From a checkpoint of a small encoder-decoder image transcriber: decoder width 192, decoder activation geglu.
Rows from block 4 of the image encoder, named by matrix and row number. Rows with one number belong to one channel. Each number is 128 + 32 x the weight over its row's rms, rounded and kept within 0 to 255. All counts start at 0. Numbers have three digits each.
# convs0: first 3x3 conv (encoder.blocks.4.convs.0.weight, 128x128x3x3), inputs 110-120, a 3x3 kernel for each
# convs1: second 3x3 conv (encoder.blocks.4.convs.1.weight, 128x128x3x3, transposed), outputs 110-120, a 3x3 kernel for each
convs0.23:155105102107176087159112169113179169150167125118162088049140081129107203121129061145124104052137067124104116169147177147088106155236079138165055139100153120111179100157099149091160119124119140175142123127148123121144149121112123148125115099124098149096139143122127166170122122095174155135143129110
convs0.24:146148124157127096188088172054064180151154091131118132100116108099158138155148121192082120127161107158125152171127158119136111152131134186132134125092102122085147148076153099162116103123084146151116057149081171125139157086132213104119133122134132161150107117101123177077126190120117138119099128108
convs0.25:129163085146110121111175154131158127111056125169141093088178180096112126072127150192143068126086081155146178118101117168165053119053099077111165167185107081060135100114116153127112091160107126139148087149179177113105147135125151117099106198125136116152134100126121181050129133184140109135098162089
convs0.26:158143122127066142122119133065098136169146120139126101103167170133139190151114060143126153169088101195082131083108175155153098114119168059141164093145146230173114052115096103103152155147072144145143171130099146110121059120164120096102074113165118183139169115111110104164088079154173180095176125118
convs0.27:129077188128096151100127168162112127130151209173112126111123147122091173165099103127136144118075181178195135086169142107212111124134182161136158080140174112144142134137130140127152067169153142166079088127109149183171091162129132182178106176168072132123124144180097121124085160141062114116153191179
convs0.28:205071170108179130122141100195180112191128093163110134153083093190117166137129152073126107170103173161107087077165119168112134171127086162073132112185076071217118095169140135089160134125137109096177169136087097128169146134163141086127133087097148140095099134143142108128145121099132085155166092195
convs0.29:123168101082153089076066119175063150144156088118071097118170065148138111065181165153070144143185040091085118127123123040111137147110092125125139110130141121169108139149132189120072130120106092177145159168090115182111155156103177102080146138120145119164117147151131172080167086212123119158136164168
convs0.30:085103098158128166127126142086106076164135104119118120163128051116169106200080157095099091098151108058094173127142123115149091099041090120142137205128128132077127129087120128114142117159128108145137172104082127048206143136153148129170171189148130078102198107052149134146095113091084120130202105122
convs0.31:106069140147220118173084134083108160126129135161126185149157113105108126173106122127094112114129112129138106122150087145114093074086140197152113121120128082118107074142177153121101127104125142100092172062158081142116095075188142114141175095111197161054183065136085142145149107106135150084094109165
convs0.32:154124129109122077120167117067111101170089085178129119117085122147115153055149171148121105105165087173075107224124129176109089165036115128105170134101144112093120077135125153105168123159084144131236145078105130126177132147130127142098132121134114129133134147102141088183175176115119087098078123137
convs0.33:111088132076124106115170117157085106137104157093138156070149101182125175142130114172130135112118156125136108140151163123171101126127161097124117116167136168119117129197131105135100128189121154207110149107102155123135154144147077117102139096082206110132157096153110152109094114149183059144137132181
convs0.34:152144127167133199123134144128076147130106102138179201153131122145129126143125200181167089077176147174131137180121157147154154113135158168145049126132158194206111089124080109123128155139149141138140131163114116165124085142108171097140084121131095129132116127160098168129072090146155143076132145211
convs0.35:145161075127099104164118140164077134180102166139159096144166142181094137087185112146126137096052112179198110161120143113114142185131218139070156138131173160126143243111115134111139119100094109147145132110099102151127199085156149123105203116183094107107139140098131184083181181214091078098142142144
convs0.36:191146156126168156145132106153176150062142096072174121190174166125121165142122142171165155147122119171104190189168195146124161089144149141165179101171149114118107135190193110116109192152133153105136201143158149083133159124126083167110125127113134167185147191152097177120182147113119160166169152104
convs1.23:154109127123121147123124146146111098132071109112099121186089123186196113187153125089089144136119104135157113131099133192101118141133078103107150190140130117141124137121203172111135218199127139178140149117115155141134150090145144103102202116173170126151151115160150091112136134096145088164103142053
convs1.24:108081098102154121106071145123186176154120163152123154143138143158093112109111084095132142123112138164164119135100176088099096116152118122159106099117184133110160122158147144125200125139061204147141106114132078077145143118090120159113121085100204164123136147159144113122138134086100149127169120086
convs1.25:127090122154108119158112148111204143115107174118094130167151164120138071170126147116088111097157106127121118076122108074132179106164162146129119114089102104121183131159142098189156082122164128163128159112096134066067171129074090153093102156112112052168127116129212126113122182125226100102132121107
convs1.26:202131142088195122105164123140116101086148125110177111155126122141175108121142173120137114101111162163160113155082184140130115133135145242180143066079130202157155106145129128102071171174143219142072117111142125081108142103131166100112153166103179117105101135154073087127128074090141140176166145124
convs1.27:056133078124181099160171156113108126109109177115103123109124113073136159117120116064056143126151116108109143115124138125083159070134175077090144099135142113095191143126093124136129122135126149112084047097103142072122121078074099143147119164121083070100057112116117100128139166139193147142115140207
convs1.28:075121049142121128148115080044107136118065063155145044159173117144157179107070112171095105128158106167165190163156142130150111138151150122099138140103075156133107220168155089136117118134103092127154078139102096104188181119122161144131113104153114054123071094128083089135106094144181085124159170083
convs1.29:111183149171167145140153114160149078164118151129166107154184105102119159125111108163187144145118139174159136063184128120151083117086118102141200104124108124160146193174120124143118134153182104163117108091103068138152067145113136161079127154080101120170145133069113122114169096081119159120147150143
convs1.30:106132108184128129136117166139111085120087165184142167103134166134099116133191100150102124143089101124117160175134146096109157050125075084126133131148092255176147073125124194189089170107098158126130154104067110126180184113142175129124084158178142109170083158125161179138123108150095196141053085169
convs1.31:136104145169079171139126164114063101087061116088119086112100114079087145117112132155127111135169089093112142098148177074113120107107129156128199132169129103089184132123107162110123143088112112113139088108124088113149162195094103151146081212172062114055060025040071067102169116087132022179094194112
convs1.32:081138127117115101134114109105148125106114161137082088110105151189137162189118107141158139173083132169156121102146132125161107156126133102109144133160104091100135159116170157104125099162175108114168106115123209145068126111159159146107078147102141134110102132103132122132060145115211112122205095127
convs1.33:109123102126123151125147148180163125118128123133148108059176125149104131107157138126139176080144147142099091070167149164175073140113100109152133078114095142160156122130147133198159138063097105110141025113152119110130143079082172147135169106080151094108143115096117135110099068138158155094099126159
convs1.34:123188110097117132133159116127085131125108144150164055087121109182169103131128154125143124138103154142104118135147057132106148114108171126091111093120081157166145148176137133095154124121157145121176078081133136095143122118143179155128075124137099118127068141107126147111129133132175127131184181145
convs1.35:130083141142116100162153146181142072120160146096098131169138156132074152105148094126157084179139070191152135170175119128128105088140126168138160130128152103148120081156122163124135196110162135118164152172113159189111096147088168131165129144116138138101103121113177170097149134109092173168151023108
convs1.36:125089122144115149097073129107144073109132149150118182134184152117134122100106125084124116152142109139116127126084160112126154154084129153057120111137183125060095154128160138190091111108091138205124124099107090087097098146115076124125147130166049082089073170091116143067168177120125147105168100096